A small spectrogram diffusion model, trained from scratch.
Training: soap at rate 0.0017, batches of 64.
Data: trained on tunes sung on syllables by a formant synthesiser, 39062 training examples.
Rows from block 2 of a small spectrogram diffusion model, named by matrix and row number. Rows with one number belong to one channel. Each number is 500 + 50 x the weight over its row's rms, rounded and kept within 0 to 999. All counts start at 0. Numbers have three digits each.
After each channel's rows are labels from the 100 clips, of 14976 (inputs lightly noised), where the channel reaches its highest value: "band" is the frequency band that holds the peak; "peak on" is the class under the peak. Only what is clearly more common there than usual is listed. The data: tunes sung on syllables by a formant synthesiser. In brackets: how many of the 100.
# convs0: first 3x3 conv (model.enc.1.0.convs.0.weight, 192x192x3x3, each kernel summed), inputs 0-63
# convs1: second 3x3 conv (model.enc.1.0.convs.1.weight, 192x192x3x3, transposed, each kernel summed), outputs 0-63

convs0.112:555519527482523422477550511545457549421456524483468426488447600530562497568469504526478555574510483553449497520492557502543491515619428476551499532602541543464464487461505492455544460546487508
convs1.112:467435547514523578539481561501427449507537464515539552568534445435555490441443519575553399493549442567528583518527479504435641449559555570466620466498478492520577536466525569493447540462523485
band: 250 to 500 Hz (54); 500 to 1000 Hz (38)
peak on: /o/ (52); /u/ (36)

convs0.36:560520449497516390457417573418501469585474478534477521474519484476466480460506534557492473492421514527513502504428542598513479575573604529536527607513579402465597583527353514586571585500542584
convs1.36:434458483364478435536536447447465578532550528489518475477496535538450554440503472439474466477368527450478491516449554476526550481489423537441384466510491476430522490511565548594454463524519480
band: 500 to 1000 Hz (58)
peak on: silence (89)

convs0.170:473536520474531538510473585492495394455440522507527497527536484541569520462480508427395506459442448498540529524522466447502432551526581521565463463482566487505435482465414490555548351518469481
convs1.170:540473449447500569477454555528534384618552495560504523520547507568454564519445394406590490564446519539442505492530578483407469554514496514473538475470456536489566514510582452463501594448415422
band: 1000 to 2000 Hz (46)
peak on: /b/ (82)

convs0.180:537483545458485506462522553495466497413412436497435495512513467402589482496471457436459540455582474455583569441479514457507479412479527476482518524497523493516428462490480443450470626549524496
convs1.180:553499434484470589466551549471598449558554484488512488480500529580453521522457509470491529497535505512530497484441561572509471475491568487490494509420452505573500555521528547499561462477421512
band: 4000 to 8000 Hz (69)
peak on: silence (31)

convs0.143:512554536481543494577553577473418535459610499483416401516498471477510462581533414438519428497522510488473468485596517518523530480581403405600424512533440489614494413431448510544539477535477592
convs1.143:482475489498481551516547383518507514569513531510442497555478507507552503487607555484505570505502521562491567446430420565466470523548568475456530498464471478486474485487503531496528510467501468
band: 1000 to 2000 Hz (48)
peak on: /o/ (41)

convs0.173:527540434473554554476455477516449537448568580489506552550395496469428473471481550559490549462417445569500425523534481556484563482454508501407441534529531455399471517592473515539480546406480544
convs1.173:489531445484435509513496441498495505528502414467426463482659449531489627439462468518465483519538435462529539458476445452555430449528541480575503437458483427536498422572476452443437517521503550
band: 1000 to 2000 Hz (48)
peak on: /ʃ/ (50); silence (44)

convs0.31:579526492452606541544453452482420564377429543446485468433478492602493457421518570471514573502509498530485470567467516486503473512439600451405495581511448463463434460570505481424457502445555588
convs1.31:492491487497553404403465493488490414542503465452513492515733530563482497507419464509565543521471429524519591544485486517492499493470522532546483519535478494494465482491601461481410524427521475
band: 1000 to 2000 Hz (51); 500 to 1000 Hz (33)
peak on: silence (28); /ʃ/ (27)

convs0.132:525443467503541478447506405461542593425558524531533500524420514516626469545499507539585498568573535591542588540532491507549471415453388449561550489550475418459454415533576529496610450504462522
convs1.132:477576512537479499486553526530485393505573451608506451548505485548501562452534575490549454517516539536480517455512603538531498512547523541502574447459554531490560475423403518403469601542529396
band: 250 to 500 Hz (73)
peak on: /o/ (36); /u/ (33)

convs0.141:436434482586481472427518444468479463501500580542507557496354553579462523515511394469577574479499365526494425502515506436442540479460429476411543535517402439474451455487421423442523526461539522
convs1.141:470504540478454579503537492464664585579505538577418520460691526543505493515471423473548448510535531545551552514442599537483424510564474470557557539510550524568510493458554569558448528480549408
band: 250 to 500 Hz (46); 500 to 1000 Hz (44)
peak on: /o/ (31)

convs0.122:491579542502482491437495502500389460492457570539470476441498600419568483560476502487541545520579544509474562515484467513542532533535448518480478522543586519488456544601497511530583406614417499
convs1.122:468435497546381412536506525551458404420540452527457524520452571627546537483419444486553535520511566528491498545492542496527550445471520526483478495576535515541484452471518564493501531479553476
band: 250 to 500 Hz (64)
peak on: /o/ (46)

convs0.19:469445443473441472431448451507435495396454435498418492490476551485502534534471534439489365492483463461458500437480437466459541435474503491541479450425437496493411493569483593499497525534437529
convs1.19:542496566478495552427532479498492477491542567557461560567492533516652414510525401520389586490474579513455521592542544478557494603497453453536520484415577482461558514489506531546420440520517609
band: 4000 to 8000 Hz (51)
peak on: silence (32)

convs0.116:518554562540475536504561592470542424619451533494491549535470525516546555498476632538524424484491500504502492498539513549434460557555591552494477606523471506474505509385454500579479411458574558
convs1.116:565537467525533490452563384563537492459531545491559537544511428425540366513497386548510500475485563502471402509489492495502564552465342441581488468536524485505465461502512487475480514495358522
band: 0 to 250 Hz (69)
peak on: /ʃ/ (26)

convs0.34:486508509529483493501536354541416530445515496442524411558503509491489510538458634514608454487497470508505527568481502477445525517411513598511521449544373509439511505566477486425526695474481506
convs1.34:561570565455486473427490611495496425479474472489522581404418464508453464504502398429526432525473585556402477472561552501563548468425607533432413443560489451485456510529492514531484440489525391
band: 500 to 1000 Hz (48)
peak on: silence (65)

convs0.40:501490602475499496476581487482463477486483535468438580433457537494512438450506506581526529432478485413581476437487530546485481487487473468487540502385506560437460453484489470452557664495508531
convs1.40:572510467444465528578443519551470493498492440527509449541512552489431543546463463454495431526560480612403537447569444454485480476381517648580414571513489489506497440426538549517467529551526413
band: 500 to 1000 Hz (88)
peak on: silence (98)

convs0.4:503481560511513488391564504457431470507445528443418477488531465501546474595508446423396419495486508409536474519482520496521478484475452457471482543521463427502481464456497491528437450493474459
convs1.4:536462430449400591565548532580476436510524475500542474567429551456495460553474496519433535545469607496413455516572491507520493458537529507525550441466576646538518510481458541483478564434499518
band: 500 to 1000 Hz (48)
peak on: silence (53)

convs0.7:505449537553541482671575553508480523527443429508482512528474466415546473435464513398505513442500517498514547454554452482487511567533407545552472552518478501458513527574521457491480512471529421
convs1.7:467521489446544475449455598476562492383436481489527493534616549484539528512484484503502469565558493413484454477516457420523503529513633586520434473478573562470463477432499544491537560458508426
band: 250 to 500 Hz (31)
peak on: /ʃ/ (52); silence (30)

convs0.43:618515529491548429471455531457669471489580455536541553551480513467477575492553482555543505431518456483427481501474487487515514498538505605444476544583477500474569425468475540547469519427467526
convs1.43:420510472497524592444502550468498423453514440461376500517537519530488550543437501494487510498488464467542488479468560508422585516412561551513522520479535489561463502540508483385541526513506487
band: 1000 to 2000 Hz (69)
peak on: /æ/ (33)

convs0.167:590591510480553408484468556461512486415511527520493597542507492542677484414453383477466525548457483452569472540397486462497468475566495449428557374538526499518494483463493533496522579483543493
convs1.167:488510510479457448531519614507493515510473436488502366448410465458486547498412591468449469454559504443409494516466423591496326543460540422458485554506507525507446532452549446464370533507532508
band: 0 to 250 Hz (49)
peak on: silence (62)

convs0.165:500575420453491514409457592481509501612525527483557538572511499495495605518403572518532493485570517523545465477426565515433445511428563542482548373508463591385545568493561431543460594511375574
convs1.165:502512557501524450550509534473500496484583486530465428466552436527407426474472438535448468445410486457528556549540517506524469498553607451561464569490565487478511436595475535529474408436516463
band: 1000 to 2000 Hz (57)
peak on: /ʃ/ (48)

convs0.98:409511476447462534452491533483638521562543478509554357454380572438491471451550467446526492535556509509410473478418431508513444485565451536524466510574461485512477594657540521510484557533494410
convs1.98:459487449496445445553482520508438449460502555446502630535596446473576438471490454572450450550477524567503505529518507425485507467483523447487477558549502396437494471515515504435570505548514467
band: 1000 to 2000 Hz (41); 500 to 1000 Hz (31)
peak on: /ʃ/ (28)

convs0.119:512575567455554456422570525568531530449476556505478402438489446439576481492466436598512527465537423522568473548544563526580516437568411465514543497496490467467536491458571495587431462407564446
convs1.119:480617430438431509487552471528479380408503510501610555531520458522460474553505516437578474513536525576500439499569442461448525496517534502582487594551499476390461584511454630433531495497409489
band: 500 to 1000 Hz (95)
peak on: /o/ (44); /u/ (39)

convs0.89:575552396570547472526502475525427489544566475485544602539593466509499485466554520508508559523485519535525529518436502536499441620467507543523488545506507446487528529433505454460477496498513450
convs1.89:572576486482500501467516477466544482461443501511437449483556529554477495543520544507550532449501486432528478478541543480515507507507518413432507510538513537520482496465524497536514445512506527
band: 1000 to 2000 Hz (80)
peak on: /ʃ/ (40)

convs0.109:541483525470483448574592522470411523376572554479472530496451552417477541559497481568471358520574515497535532522531483500504442453487496440479448648510451434482533509427442493506569391478504515
convs1.109:458516475529454523584439445493544449517524588479533497538500428455495441497519529530418499525574452552479514511541469480506488500471524442437502483479550463505535533579442540477493517517479515
band: 0 to 250 Hz (55); 500 to 1000 Hz (42)
peak on: /u/ (38)

convs0.107:490464490504541497498450446442420473519496518389528474538454557467518453532397562520470576463495537600535499470500516512561427450385483557541455543523571502272480515486504528650541601398478582
convs1.107:501485532510496579491572387452438519538499445476456504465461368542567513496430469501479473471505443409374501471446595503540610511547589466413483584430470473540427521538554413574507513469499481
band: 4000 to 8000 Hz (68)
peak on: /d/ (56); /t/ (42)

convs0.25:524527519550441524512565557519529533498524396433489443515504566446480425513534536492490540445517457390425486568461559429527497501521513451391509615556482470481468524434457498593537484498428471
convs1.25:456496526449499500486518466421532433456499504502494527487704462406531571525454601462485586486534506501467575514542575562537548513550593532489532532522424540497488508498505498515528625419554474
band: 2000 to 4000 Hz (64)
peak on: /t/ (51)

convs0.140:573555502541508527447531526446452572580545552503525559478447617304492448521546469479558431515531515546496562531551496442463488437494469389550499503516541542485403525496484455482471519442506553
convs1.140:491519472388426479510544397523390411502499501462484550542467490528511444512454475438555580586520488547378462552521554487514475475398514537462568527468521438406456493492450562493479612406448390
band: 250 to 500 Hz (47); 500 to 1000 Hz (44)
peak on: /u/ (32)

convs0.157:536484398605414565510510513433516484560481491446479507429528536515421495517527461455478520497487486586553443440471478481544513537496530557513492482591486559563498480458535588506412565536532506
convs1.157:411491551472412546472512499562542478488451494519530474467481427506439475493530531504570466502538461390460542548459560394449476472528466497443392478490542514549531513531506423430563517438446424
band: 500 to 1000 Hz (60)
peak on: /ɑ/ (45)

convs0.123:523473520531495485462528463516492509551501499446445524545444524423419490548525524481532520437473553479522550549537535499524493443428467511540494566491560596508463499420483570545560478416504501
convs1.123:444376512518472598479452471466436508459494476544488515415388577491610476484434493356510491569427434584480524442488520531485596527494554441446455517530431416475469498540449519497523456457494457
band: 1000 to 2000 Hz (56); 500 to 1000 Hz (44)
peak on: /u/ (34)

convs0.161:531493529597532474577587496589449449570679470492577488524443535443530537499480510453440495527501473589472444417523472415485457549524593537520462567507506509484513475539569421465446461484472564
convs1.161:482563529459534587630451429405534446475470502550473539522629457542482498449490474484477508477431449425518549476476536469507443474463489468386517528455493457516546468517529542509525490512607480
band: 2000 to 4000 Hz (52)
peak on: /ʃ/ (46)

convs0.38:502438596498489565496433615396450472543519544566530518531503487400504468502527585473492538584486578489466505515501510483535512514552484477540540577480509523470482358450487576647529509411480463
convs1.38:569429429507452558453487453422548424507477492467538522469491496474603444405517649455512486524455529461492467532555475557473539557471481470523511526488560483543475434500494456398464492416488421
band: 250 to 500 Hz (71)
peak on: /u/ (34)

convs0.63:506604475507448588538464454504463496522503467514539491528383508516439485544439460509516481493506434466554558486529558508486540538466462428494478560552503518381504510520535499540496480405591366
convs1.63:535426459570533497522559427563561534406523483508482508522594379484579451408469494485521522473550505561360570482495492476500478458536475593526479495540518535403468464396497479517454539499462470
band: 4000 to 8000 Hz (66)
peak on: /t/ (30)

convs0.99:544495530602546448439458533529468449464421469449550493542449562353484504482474484522529456495473521480550453455448517495472497528499415482543465441464398530498520518474498438519521412515571408
convs1.99:451488533458512527437565486467476500543503602573395516485462516443617491453497513531528564537443500543507484524505493478434546514529557571483440420495410438516514462466546479478508578465589448
band: 2000 to 4000 Hz (68)
peak on: /o/ (32); /u/ (32)

convs0.124:586644485537525567527547472541537504553455569433558467473562556552515578557446553470569507488507494582569511501669528567459436377562499651476452453593512446411493510483506499483502531527508515
convs1.124:426541550478457456457530486446488434493611437553423514487416451478569446534540464465468548418426517484458522491414453476556475490466467331547575512371500451467428494502532529487395460490470506
band: 250 to 500 Hz (48); 500 to 1000 Hz (45)
peak on: /o/ (51)

convs0.158:559419473459541500470525452414501501495488501505571550487499499528493468505359572540487550493484529507473494481422479451455497514386513583515502531507594552360515423556498465453484420345512545
convs1.158:497450577526487510532470550453525448529536444475425497526510551579523477516621383495467542553495515597537572515506529506516511507497511454443465413496496424593512586418523503533582575493496452
band: 1000 to 2000 Hz (47)
peak on: /ʃ/ (75)